A small audio frame classifier, trained from scratch: widths [384], muon at rate 0.0032.
Rows from block 5 of a small audio frame classifier, named by matrix and row number. Rows with one number belong to one channel. Each number is 128 + 32 x the weight over its row's rms, rounded and kept within 0 to 255. All counts start at 0. Numbers have three digits each.
After each channel's rows are labels from the 100 clips, of 14976, where the channel reaches its largest size: "top examples" is what is common among them; "loudest band" is the band of the loudest frequency at the time of the peak. Only what is clearly more common there than usual is listed. The data: synthesised sound scenes: up to three everyday sounds over a background. In brackets: how many of the 100.
# filt: filter width-3 conv (model.blocks.5.filt.weight, 384x384x3, each kernel summed), inputs 0-95
# gate: gate width-3 conv (model.blocks.5.gate.weight, 384x384x3, each kernel summed), inputs 0-95
# out: residual pointwise conv (model.blocks.5.out.weight, 384x384x1, transposed), outputs 0-95

filt.276:127126168113144157097145092130136093115180055084094105098124133080104115109100158143219149102122155106073131103144121111178185129132145136137119130105143162163137105107136125194096072173123107075143149177180121106077144119111119149122129152171160110152126144150167097143101121091058054124
gate.276:131179102112125105126170169100111054124164072126115090085072124046160156123086144054181126142156132100127086174151154149105143117218154160172137100149100153128128154163130095097096144176143039082131167111123127147147110184059131151169078159122151158149112095123136167122083141101114165118
out.276:107080126091113169086091129148142086099089129153132137165107130173065126065112120132191114124118152141103150155114126189118085129177160092087130163103136144146122134111117175122131114137073108164168117110127100150073093141110107138115082140096159089108124080119123095170133124116164078086
top examples: spray hiss (41)
loudest band: 4000 to 8000 Hz (59)

filt.161:171139145114144142113168169097111152128089114155133159075105090120098144111101176123105122165134157132093143112145044141119128103170154116142167121107145200112122109156114099136108131100128135145058117149138114164098085132116114181168102167149155099113149119072099085169131136145135168135
gate.161:181105110114115182137085126204105069160142160143107073071133086114139164135064128141109175159146163100138128093143153096155143147081130140131123077095139155129140145115116103163184166081217100129120070119108122156133151202103085107126081136110173154094158117117114157144118148145139110175
out.161:171209134140098078131083170145131113051137088125155113096133029179096089155145104135112130120114110157137181117114129171080148134107094094081109022196158149152111106159114106145184123149105112145173134120176108127093157159073142127108144176087108096115092156120103214176140148141055160124
top examples: car horn (52); church bell (40)
loudest band: 1000 to 2000 Hz (45)

filt.351:117129096112142163156139096154128073083155174108144121160185157132089096103134087123106104132136079124092111122143088050082160079085080122124166192092140133122095060134125038113110154139076077108128126122159065095124130130150122181112113103118165139080107141116099106125166135125162067065
gate.351:146142110148081150139090118102132132147075134089138095115082159151134133038178124133103222103150161128134158128204156194102073086182151128163169150089157160107132183147077141057154098109143105164109159162174133119106108117125101171178139093095145147115126124202072143107165095168135088115
out.351:095120189125130176174109144142138100170100189102132135149163052117133137143187102087141183103161151130166152159116147113157124167155095141135159095160133095167139135130125119119147073126148119088171096238123103117087136103118182090125135137129110182149125168150146086163083144074153115120
top examples: hammering (27)
loudest band: 500 to 1000 Hz (50)

filt.95:139174114185131149120115119185108105108156069124103110150099137115097119141102185079122161135097126130125151207090073117106134123111167102197099137159168081113080082083126126155079154154096165140114140103143153151130112099134120122144197081153146146113082124150093129114177158128154154104
gate.95:141142126204187202124126125101112109196183089108101161146139172168110203161123126160133099172143094199143168165154084140068117154127114105179159171128153130167169144070100184154146153115147140099055149126094134159111169141152152139110105117136119101122104098104156139143151131147096148109
out.95:122110171110150081148152135176062084099097122154201097089128155111087146127150156085177071135153138132107127180110153158071149109151079093082118110104057147079077083102185117114075089154048095168096123105122148159164143135164167107122151124126143075155067081126121116163142152116090103166
top examples: hammering (25)
loudest band: 4000 to 8000 Hz (26)

filt.139:105116147081137178133090105168113186172076183092119135145137084202110082128165101064152089150155112118140069138160168132149176070106120165136104145106202148162141055113144127082097135144165184190103134074114111155101142059101165152179098132121174115193073133115124190112114171108112095222
gate.139:117141124137100099160102124127066130108147128146142151131108103124060114167151167095147113112121122099085112150074179178212141134154142118155085143103115198162120074137141097137123126179104117157118163086125121118130146119136173200180092106083146113126103149140134157158121053106135176153
out.139:120153032068147153153124140148075131089127160136144142058089130078194166160092047171094114167085098125183131161107117176131124175162174133073077078176146080067151114133173130119068109228142165120109096154137033151149067120141127110130142130144192108149161153067198146119148089109104080138
top examples: mooing (29); snoring (27)
loudest band: 250 to 500 Hz (34)

filt.169:148162130099095104141125084129128134133147104143127161158119123102206096152135135184130183079130063141127111143104078122078130168117125112137054113077117088147139161115105049111112100155162116085125096085127146112116161129160155112096106076142079090150112106183187151167168078120145135117
gate.169:164104127149151119104108196143076116157102096138149115178090162186128096100098091126159118140066147167157144111124179140111131110098166151149103124096145199081150099113081140169139078130104114152064115153109126141083118195128110195134164148134108063120071144167105149134087129129122099088
out.169:169105163128114111097117137167108156071121108109056182135126144197156112156094164158143122129115124157195160142113131113082148195103154114225091132101121155168082127091140095090140159148156178126141108140140117112127101116153119137143146144155068089090084115160116165133134151150119098122
top examples: howling (56); first sound: howling (40); zipper (39)
loudest band: 500 to 1000 Hz (49); 4000 to 8000 Hz (33)

filt.361:100199094102101108113132133109158125171158083122166106195119120088178125108157159132151159089144075141120118180167101105113103149130070147159166147162095157113217103140089132119146115178135166126115148067153122147116189117128137108077093089145156117132150084134161107160197135175139132111
gate.361:112138139167103070167156126105140147110093164111139160124152124157120109146152120136132163152130130140166080148140180147124134085072100132091132184117089115123132115123153164117155104099113134184115198188151199095122128099140132167139070169143114123104199125090175109161113064057090095174
out.361:187081092091150074194175176161115102077135127212097134091186095115171201142095123103130129119054093201142111123112141199139162138128152084124176145156158068075155159141130152116154117184089108136143049110150094138185128138195153123131158164119163145099125123182057140159158124159122157093
top examples: doorbell (47)
loudest band: 500 to 1000 Hz (48)

filt.367:111106090134110189119090092121161118093118148102139092201102116114161101177124165115049149119094113140160161129128141101154105153103145119124157164083153128048114073173070145079102154132114076121147048098171116122115124159111167093100098145086096140163134118128074153098106187166120155103
gate.367:157118099110166108144153148114118096132157136159118074129102156118169168111133099094076145158122119141181140172115123175111117123087162101129174097136150133081143132191091141139191139161137064088070065127102114149101106157091178147109167119085162175152162118124135137077141105199180158096
out.367:152118145078089107142130128179111157157110133146063167097116079087170146097177154137196176118202164255136152121169101161148176125142143113114165144102134093115173122049103059112144091145088099119101141085097157111132069142143152139088057141137121196159141098086102157141129129118101094135
top examples: spray hiss (30)
loudest band: 4000 to 8000 Hz (41)

filt.150:114088163140065150124176169146138156116079117125091105135105153011148122123099114131136112211111119187091129108102114141150185170086113061080189099129124163160190178095097154158159110104141094114137125095119157122124141124102168151055093129069137127160078174131147130159139109102129116130
gate.150:134159131146173139082134116128067143127143110147092132162076129151120171215177059074125160125135149101182114138170091079101080149144150078136115218157176143160120197147114163149080082129177118121122118093115125222138136089122106103184135120134127164116154165109123162115133107119108117061
out.150:149134133083130169126137145164079114070155098039136124177127142135116095058061105170076161132142168126136158207097146107149164153095133136140094132204107116118128119077166088186089128120124126164137107146069133077125098197084127178135140059127124148106105116140118174141126125110216184093
top examples: frog croaking (36); barking (25)
loudest band: 1000 to 2000 Hz (43)

filt.331:085139111150126104085154150151155115120141201170148112140118181101093126141115112143105112101089112117090109142076156094085169103140088130129157127146164133104189099126164123107072167110124106203151074094103158145099193162111124167183122129130087084175119167080123138131103122082125141103
gate.331:178107091135126123156084145170087112195140109104148174174153067136118174075175164056090129144099187177208141117117082201179133127101115112109096158132130133126205114107095186153152130136130145135176144189115096101122098065119156145090124099110127126142126057173121089189150153159159082183
out.331:150189109084162138078175126148125118119138133159177144131140141140085092170107111174101124150102153120113182115129112085055121147165117102136091125148172097168116134149099183148115139160154114110165161155075115139060053130102122093123087080087196094161149175104162161120058162098154139138
top examples: howling (51); first sound: howling (30)
loudest band: 500 to 1000 Hz (51)

filt.273:183147108074132156190107138126080141128086147140108099113040170141174162151122129111142144150112133089135055147167101161151112109134134127109128104154176106083142148179094160080092125178125116157130076106152141186091184154149094158181150219101075154105060194191116166109136134071130153180
gate.273:152129094131154144080099154154191082078124147150128123158132111184166146123116168173126105128095143163157199131129093169160073120136159195130100111085130118148148189153186099174178158137166138125114164141131115149154117111129166089111111077178170137212110121178089163161113136175077140133
out.273:119110079122141178109124111161118067124109180146113086120168105155110156116094145153114145107163142185145146163149167158167096102119126164103129104110134142087112136127158166096133123078123166099136096158104151122193103121090109152179143139113134119135084087163117068126141138134141136087
top examples: hammering (39)
loudest band: 1000 to 2000 Hz (47)

filt.126:139184145110121102095126135120134120096064082106066092166110157127059141102178116124083131151129181067128073156161134103132141099118082093201129111150112093125135113105104119117127083111085106146122156153134152138118143151112134153129087124179113129099161148116148078137111104076154159133
gate.126:127128081123162131130141131129063124110100157087178090189151108150128134008095111101107132178140160078216118084129099179121108122129135063173123148055112142136088134148094076114108091135156118153182129075125125129162118184146089129074105126159117102096099083126080133148113138121104174071
out.126:173091059152127092128135140181153084147092121137121107127132113064111131056172127153114102150063154116112098115184149093153102174128117112081158153079177140089128129161093161131113172095157115139112113126087099086160151112172040152143136119082110121155120115146097135103122106143128142161
top examples: frog croaking (60); first sound: frog croaking (34)
loudest band: 1000 to 2000 Hz (76)

filt.354:115142107130093110140125109204133094171100145147068118092144138172156129078107119167132065139144126134155138135160185100161173098044117214104090141120197091124166086177135188213176147056099184078161071111141131129155162191141157144094095131122109111106125106137095086099075123120151074103
gate.354:151156112197146101130163107111043084171181116120174107093085179142123128106135131149123151174158137111149115148069099130140065125145128140212097073174114149195098131120095120162168117131188109106160115107140112096150136056116102083141105111198111096158107187154075120133133180133116188127
out.354:116082113092156126166126092150168190172081176136134230087118164102092092106170183104146219103140144157129119047120147155110101146103118095136139096182161147171135081098173095149062152125123162102136132154156140121168105154136113130170138125158099180177162130109152189122133139158133161119
top examples: spray hiss (26)
loudest band: 4000 to 8000 Hz (35)

filt.330:082134137116090076113145116116138093146160126104133069111095148205141098108150201151198121137104115188190154151127074119146151150143126123151088085115093115154157118113162158171159127130154112113115124140131114128124163162146108122113131130106129185122113126112179109085132153099111130120
gate.330:132100120124143130136082165080093099164146178167104108156117131152052118178125111086128155087134148187165147097106039104100078108181134106116042102133083194101112145134148108176076096093103144178142129096102147168125119147133140143159113129120102095122115106137117110163128155111128103123
out.330:180105189127076159165099123105180122136121096096099073136091159175144068143120112148133110112109091112114127133181196101128122154079088170088100046154165115148128128131123150135121152120144110138157131098052150097144080114163135125113157126079129151134101105102138188142076186068136159131
top examples: frog croaking (39); sawing (28); first sound: frog croaking (25)
loudest band: 1000 to 2000 Hz (62)

filt.269:175071109133143167124123199077122180182117117103090158160167118122077130095123138173110105114148129082106065101166157168139136126060116105066144123103130159093131096073147138075164122126141146149138103177163138147148156151131034140124122112124167120051099110128098151122125126097109106149
gate.269:197110127135152144119158122063057207195085123209107138126133137206150159077132104153097107171112109046115068092143179141074103084116158139153134072130116131086126125108112145035128144181165171155165136136134115080122154122107070086136112133146185149122181110092134170161099147098159085163
out.269:125099119099147110132114158126127077106169141090156146122089144120138111166159169155184132098133105148137134152121121134192107109164134177036122144114126162150209086133139130126147112107118123115131071134147133134148103171137166178125118151151148163182156132115088066146151120157152136108
top examples: spray hiss (27)
loudest band: 4000 to 8000 Hz (36)

filt.59:129123108151170094129152153170148178156143106082117112184145081168054075146136136158054116105122086125148182079064187205103058055086132175117134145084107100117138066114153139117093101158150035153150098143112127191144103096109183162054088125101189180112153091142104103116097139115162124103
gate.59:086140131171218166161149098107100098123100139215122096065126097085163209163151131101066168134148184138135125157127109173116148096123052106139092112157127218107066152083132162139144128080138190131098126093135132083100137142124080140152157186129126085068122113148060125135123112153105100110
out.59:129155155130094137046159071125143150148135104102113162115117118110071088081123136165150146129141136151169135105127153177153180137083117125103129095141155098081155122084135139113050129129122121102105103176088152118148091141167099124171193123141158175136199135148140157062140079144126114161
top examples: frog croaking (76); first sound: frog croaking (41)
loudest band: 1000 to 2000 Hz (47)

filt.366:038147133129154062135080154096142070126127161120119157108145172110160140198100146129112118095124080144125084089145127083147083122111125111115106102130103129095142139071156054145120161116188082099122152132160177133145199136181172098140114132157130055138130139084134148130155082110116138127
gate.366:172147126148143147085119114095089111080109132186164148138104151189106126159193137114174193123129145133171142121100135150071127092150054124179095120120192115078133095103110142171143132108143157114102124160205135187084064087087156126120033125094123145096099127173132131119105131121177144156
out.366:113116095123123088099076099105079163173145121104114072137127120163165115124131122157115106158150077105144110140138131036155089152147139169034111140136129145148122126130154142094143105057134135090145129152101161109132137176123115102115135151186143115140097142071137151152218095122132149089
top examples: barking (36); melody (30)
loudest band: 500 to 1000 Hz (59)

filt.54:145092150129133132131124175099158158108185119135078112118173111146136075130150084162160111115151107108129115151064148129108053136127177159164116129130120211141124132091096150161110153087184055160153136116116111141169136101143101086154062119091156083091116135034079149106121086034095115164
gate.54:072115111136160113159077123073159108122113182117119093140134152158130165181132084162068060141121151163161135097070127153147163098097153136109123182145154167178177129035100118170143086072131127116149147134117127071101067094152150124122054139115071111168131078080099167065115136173099134166
out.54:104183147172165117140100131085202125112135096098118115109142117189133129108153190170152132162153117125125153141126174104104118165084120123152059155161168153158162109074149145154145117154163140181187187141160105136113118078158098085148016152123102136123125099092155153092120086111064100153
top examples: doorbell (62); first sound: doorbell (26)
loudest band: 500 to 1000 Hz (46)

filt.117:139180138141155139131139106139133176133108118119168120117131084135074088127112171121108157112093101107144157159092120139111123137138069175181134164147138144114111154131109140103167142079103155073182080165122119138109171116066179151135181093130135151157147167120137099135132111136173124133
gate.117:151127143171164112135121118072145102182049136126089108124125168143176140164200169160116177085112131184168074091124079131063094104141082169076084170085156113088074163102119113177067124102099097140147076054161127092137168121125153154097145109141185098089176114107086104150096073141132125132
out.117:113147123094104171116143103186142124096078116152106100108090102096128131137109079143138097156068130106105184144108078071142152143106144127162053058088148130103112083098161120132168153102089127109121167159144123140061123096111140098173122105087128209151092079096130193070177144138187123167
top examples: howling (35); church bell (34); first sound: howling (25)
loudest band: 500 to 1000 Hz (59)

filt.336:134121124187079113161158086096181208141087180193127178165097156090186102125119135125102133160072146116158118062128169141157148195078126117133135122111158136073151095084134166087117139167152057180112166088109121074149155123181083110166131129141127110119135136141079088127109140094189116112
gate.336:175141115122168130133115138110158067130110047158106061124097104182141120112169084113133108140104126060094080162044162130103126126122191068204115109150075145125122142122090121157158120101170151076112110168082129076107179138144131123132133149094155116242147152137137198121157148117082160194
out.336:153172146075129115165171153155166128160102142120167156099140148136144117103105114140134136152111120107121142167119140151103126130164144142160135179147107187090136151131092144141102149062186037143106096141111087108147106114124087100124115098132150106174080135094110180104054128072130143128
top examples: spray hiss (41); zipper (29)
loudest band: 4000 to 8000 Hz (62)

filt.12:107129147110127069050121122113177124108104101114152164153180095141181135059140162136086111127107151151130133179140143098116127123158116144140056095109133116161104175146124147148155111125158098140104132188104065136165112149191122160066139150080159116138061115122115108147115116144100164091
gate.12:181137152161162100150109109122044114122133113136122172096143077142145155180180154106121155071157148148115100152083115086105115199093110154147100150120064151129122100160089125164084049097114147127118147115117150126045109159159163124128124155121102145192107095106162215094056148197184175151
out.12:133112176138125115122124080143108108220157171117107141097113148088157082121099114097106112197155109142130191122155135117086147130100125138129153127131180080173229101153147140144138106126129106118117128157098131111045116065160129051142127139167177154147148133142083161094145100103164112134
top examples: explosion (73); first sound: explosion (40)
loudest band: 1000 to 2000 Hz (39)

filt.144:156147151089090123099140120175083143068161116134088091059099203117114063106108179139140128169155120145147112174127090076113089112128105176153188127136076164176173101164113113133141193116075058067065087071136122149113133110103099100166125126116108101106114055156111156155157080137109133128
gate.144:121134130158148112123096175096116137187122123108090156098172114141063089111190087157139199130147151103207121126142090071075052143117126111129099121073094136118075133194093078168115063114126161148129074153178134220140092104111087124162142108093105125064124137166083160136145098132114146147
out.144:140119139099106187062103142096133183145089155107053094082148148109143067148139100089088133185124113068125215203121121088123143095127148143075104080135094119114091117103122094165102122178106101098143124181108094061046158166108155146157106129121139148072117141123133117177096115103132141134
top examples: frog croaking (37)
loudest band: 1000 to 2000 Hz (53)

filt.155:137140161093146138095238121125135153042049084134137166116107103147124107105165128164152124116097146108110121174134098169097118158092121089121152053129129111151101146077139115108088122082147090084163127119088120116135114100055098145132152151095134125142127142076137160114129143135137127158
gate.155:117129190102122158153178112107144108094078124148101127123083116165089131153158146133156113129128142143165164122124141157106136129118170118142115093131161148107126142114152143173153124117147106126130124140140134127100061102135059146089096158169142175182146024098114167143033104137156107148
out.155:144094113156135143201202114098121135095071092116125137114138167139094092137189146129116156122124148166187121153096144111136126186136144098122157118113114076123081107140087077091133118119125109169113129092165103091110100158137094139173183116134073144123148152148126147162101183089168157159
top examples: siren (44); meowing (30); doorbell (28)
loudest band: 500 to 1000 Hz (67)

filt.36:124075131106083105064153180149168106128071099121159091066108136070142140084107124126120118109184184126126102137092130137145162114124156135157086152097116118129130120145131069094149118123183138110124120162102133147143160145143100167126139099189127097137132109156120160064176164130114171114
gate.36:095205107111119083179104077149130121184156120150168145114167177162086131123138117092142104133075135108191179127105100068125153083106116129124139104146111186203095156139134137112123163116162054136138122088132084149104145123136180100084121152085108157129120190192132133138028111089182151137
out.36:128144146112101097198157122131110154125170087126166134125107100100139159149124123105079140065103137118159129188115045182221134099110091106167088116216045138133116122126103154145183150138082121093203170165069104078140216126170142109074071131147152158101165188089115102119076172123097114085
top examples: barking (28); laser zap (26); knocking (25)
loudest band: 500 to 1000 Hz (48)

filt.179:104111082125126120122141156129154104120119185141153181136179159118023157101123121145109107125097064149132182111184140180097103079127124054120059149170129144095100122117177137149122158079062163130162096107074129148130168121150129103154127111084069141121114175112136135142125115152092111129
gate.179:142132087111194186120101155127076137195122179129143134169110126167105126119105131135110137172175068107119141094126112111101104112132100130120106107136115091097041160172172166168142163106166156093187185113127152123135139167096125121099106101135137067129134074153091115101137134134123144096
out.179:152073176125221125097111137137122100065130113163146112163167154123069133079084117144117129054141156138162150072126124162067115142137105108152078177190120146123203115143092136152127138119088188165093088107106184144159139169107151124142136089169138067062149074105138129124100151108117143125
top examples: frog croaking (33)
loudest band: 1000 to 2000 Hz (46)

filt.93:134137136130154089099115143128130090072125165102075160118153082153097113133091131108153049208165187128136156100171213124145145101061103182166151117132114143150091155075123106102161160106138104182148149254111139182167149097142129179193103173120110123205083154149079116081167121181077107120
gate.93:155136093110080185137086149170120140119169134095106096072138121153069157155093164132173094107190177176105171191152126179092131121149107160097205136088117108129115115129124124147118134143116081164143031156109176118096164178148132119145095148130146142162092102156079153109134215124119161177
out.93:109144140120104099096113073127086077104111139132081125135155121119131102144082126155101106104156112076193157115122123175139168133094112171174151141085082139182092084154101108099123127096125141109135106125145169122150131104089096174135089139097160082146111056107092146148097143153094116125
top examples: hammering (35); beeping (28); church bell (27)
loudest band: 1000 to 2000 Hz (38)

filt.149:116125114153139173097188128204147123119143163140186212107137155127148111167097129158136125175054109089120136129116085070144132119175133115138131130095072095176113175081163129133095126090148122121139134121096104164065111114090172118157087119103107136167119114144133153092142135130123145101
gate.149:093135142152125122118124130104094156176169118130125160154149099102196175116090137155094175122134114195135088135149107151152135153144110183099160136109104119175171127082106106108110118062125164166096107112183155132109144121167181184166081228126135076079139121150064118141135100116047133065
out.149:161098109132065228103176076140122110083127129127097087124094122135071139136128121143194094090099145099131136153127121135138103109100126097180108111171168123134057113151179092117134152164094106097118129104139134087181111099102138053147148112171149111202102103102148141102149065135153086184
top examples: howling (60); first sound: howling (34)
loudest band: 500 to 1000 Hz (58)

filt.362:150127128109089128124141138182133185103106147098109095115120180189168190099121168121171080121171104161138088070095087173114109105151079136074147201138105059119133141193122112100162170137061192130121120099115157114091115151109140142108164123146150138097067110148089093073097139072130160126
gate.362:135070103105195132135098144144046129085149187169108119125177139144073188123101113095128115184175146106133135138137102136141085094180063139084163135085137105121177142156114073192089154075135088141152072157113211161081133117118121056135140174132130157112105159157112168180155113147121123069
out.362:112132153159116124150162158160119158117150118082072179127129101115082111119132116117150114088099070158192091110110178153114189100155145124155146183141092108114158185094143162128154113093090131089151153058129130091112186130110119100103119154122132124150129171158145086127074127138194165062
top examples: car horn (36); whistle (25)
loudest band: 2000 to 4000 Hz (54); 1000 to 2000 Hz (37)

filt.326:100128127176086119122139042145132173137087114180169158093110153135129097136163160155081121098159101136190117132130156120133070111087116112149141093093151125140145096176126158108087157122096114127076071089167150126099103098119107112112157135184122148109144108133105193100119074147162141131
gate.326:140166114152132101172141105135105184167138136187083130143129165154122130126092132157089118145148164119096146177116164144170087156069137122142122167114112132080179143142074155155108126050112152099180113171107154148118130053181134133152114146117082115100092088122113146075115130095120119126
out.326:113182083166065118162145165120086142145099098154186129126132100130130110147112149125120174114126106115170146215102139160194074143113116135107134125148115127109165082111071111131117123100132100139104166140089107122106191069139137177152175140135079095113118122126109113101123107099158098133
top examples: mooing (66); water drop (30); first sound: mooing (29)
loudest band: 250 to 500 Hz (39)

filt.185:189135131175089149220147150114166156108149146139082084120071081076029157154116167108089158170153116138083132088097151084161139105130161088123107118155049081116096122186159177124064160133145097157130111164134119131129166117125166170124099089115154114135154156129161128149161140133153189108
gate.185:147125121082076150180134080169131137101135108077103097130042150116156196120116091136135146126203149144115119098108105128190118166138139114118103132128123111140123185182132144144084129157139084143102141177089136102116131164086130107160076146175147148123083176190088145118151118119134131063
out.185:122115050090124146114156120111087114095123130150145131077207127114129073110139197091053149171136103166118106106071135075098164108123132124131152147128138102136107141148124087082136134110113111110187095147162134088070116145096117088123115128081058068162110097075167122160236070112111163118
top examples: hammering (27); crying baby (25)
loudest band: 1000 to 2000 Hz (38)

filt.375:071119200184173082089102136176169135092093166094116189121210150136138135155136092178089119110130166131166147100095164129146086156153107125159123128111140075136110122129154168175132162081109096132192092093128157146141146181132133156104104103097100115129087129092086155185185097131135090111
gate.375:127142092120129100156148128159187128139139113173144095088121133114129160108105146124052168201132193128116117110085154172140087107170075126162141133164100080159184100139102119107099147143130137095142170099141151118145106111095157137163105117072158100155133071115107187166120132130186165234
out.375:180107129097102103097121108136110201164194115093152128103138150192123142105097115099135152129139108120122126146131141158123154178069167149150069212140157133095132124127169115134146121089091127144089120142175090154126103165162137184177134120158115129117151164119128094090115102166115087102
top examples: spray hiss (52); crying baby (46)
loudest band: 4000 to 8000 Hz (48)

filt.146:162107125161092014068111103137196110124140098083151101101090158069193182056117170124066168083098109150107116103057095155185120166123145132083102104185038101178135106126147177057146113137090105143158121117103092068094163194105126164079147132134132132110086081099103123117081125132181148172
gate.146:161125078129132090140102139120072089139192125153162111185105125121123138092142140115095167160128203129164130092121059148195111149173187113181108112059187165045068177144139176165095134120112128133127120108121140140127118139104121150090122148147108078125141139136097111186126107154110173089
out.146:143149113093088106117065141150123139098097139106097178146023120144144129146157219125137128110113141131127132121059124112150163128162154185100128114148087141118111049081114169071143122110131159123157170120118204137082175163105198146136163145091085150102103107117128151143136110187143159159
top examples: frog croaking (35)
loudest band: 1000 to 2000 Hz (45)

filt.39:124170187109084103154123114132162156145109074101169130174046139105134098093152063126137127073077155154137085175137079141111081145159140135121129173093176128173132088091144211087124131176148133167124155121115132089136082149148131123129146136121157104124131081183112105107160112102096162121
gate.39:147139113127134176182082135104101148083154116135107102075115090083083214119087153183130163147141113167118138131172099192093121158078171112154113093128115134102118200141136085162177064139167132109129098148152156146126129184143089139101151117147123093075130129120109136130127123145158118137
out.39:090148083172154135126117070147122140118124140126111125194180136093114050074138080125157116088109164137133119085108165123139129104166171145128156155126120064165161096150124142134158105182157116084138130077170103150129119120165107106104097162137207108132086123112154126103158141149186169125
top examples: hammering (36); car horn (29); church bell (25)
loudest band: 1000 to 2000 Hz (46)

filt.23:098138167118164167107090120166124153114095159171101160099079122058052146158102140085155138144123149110119174193160102072141116145107107115103166129097083073106118173126133105148117077107085083157137159147135140151151110110102134099127130117185126106155094077117145160138189135111170126143
gate.23:111117129150082062082158136133098148139120114129151087157102131181137117111155120049136155113132175187132104120135097131116113123118129113153119120135137139165137063126145130069099085114129153145112112087113096076110130165106211136060022169112146114089142088143086183166126115102110148129
out.23:060135066107146204130139151124146153097120122117154134176139127169107106162176127138095138110161189087080128135121140149062148137076177145113177147145093094109097179151061160154105132133102116128159145094166097123087134119094094093166126138141123174100134073135105083163126097077120081105
top examples: howling (50); laughter (39); first sound: howling (30)
loudest band: 500 to 1000 Hz (65)

filt.352:172168159127118057192129108135122151145129152186121115159100106164107131127104134145072117141154123207165179092095141161156088126078128108107091142134180142084113189098102162079090149104149162165146138175126177146102108149114101112199111136125109141096134110137078139127148072125184106133
gate.352:149106088155127118139118115101106152157048089147133150085145122123160144145133153127081110068120078176132155151088143128148090125115136141165125099081066103156166112096114128128102102096070121145143148140180146107118162115160188121143140106205130143084079098144113199109114068115143114170
out.352:180140104089077117091127117099142123159062141215134114110131181185152112153176156099090186134163127141098150141096145152166178168095148180147101153134101147137182102153096119143107137057081110138138174137097125071132090130117174128056138139218113090127118106154114178147098092160144121112
top examples: mooing (52); snoring (49)
loudest band: 250 to 500 Hz (29)

filt.283:097139118147114112160140131083189150147101154143066173155171140089084150137120111174125120100068130149087135077112123173160107102022096115070110158098148122111044153160154079124098103063124125160098147129132154110124093150103107136121110082045191147129095147142084179117112144113088055154
gate.283:070147041119111129135104132124134118093098192140116141139144172164062136134166194121138164148117184114123111132118162136088128135095136156145151128148129177121118183154108111124129114181162110114106099158129145140152109124139113198190072108107179097097191054089082191124141054134113115074
out.283:079109146163085138106123124116074137099162172105123148100147178125110137133098127123111103164114187094182141068095176137099118147094132128144135131117103164158122152176161191124152053125111139137104109081144143133113134147124115140169139102172153077118181108126072109156136133149117126124
top examples: hammering (40)
loudest band: 4000 to 8000 Hz (32)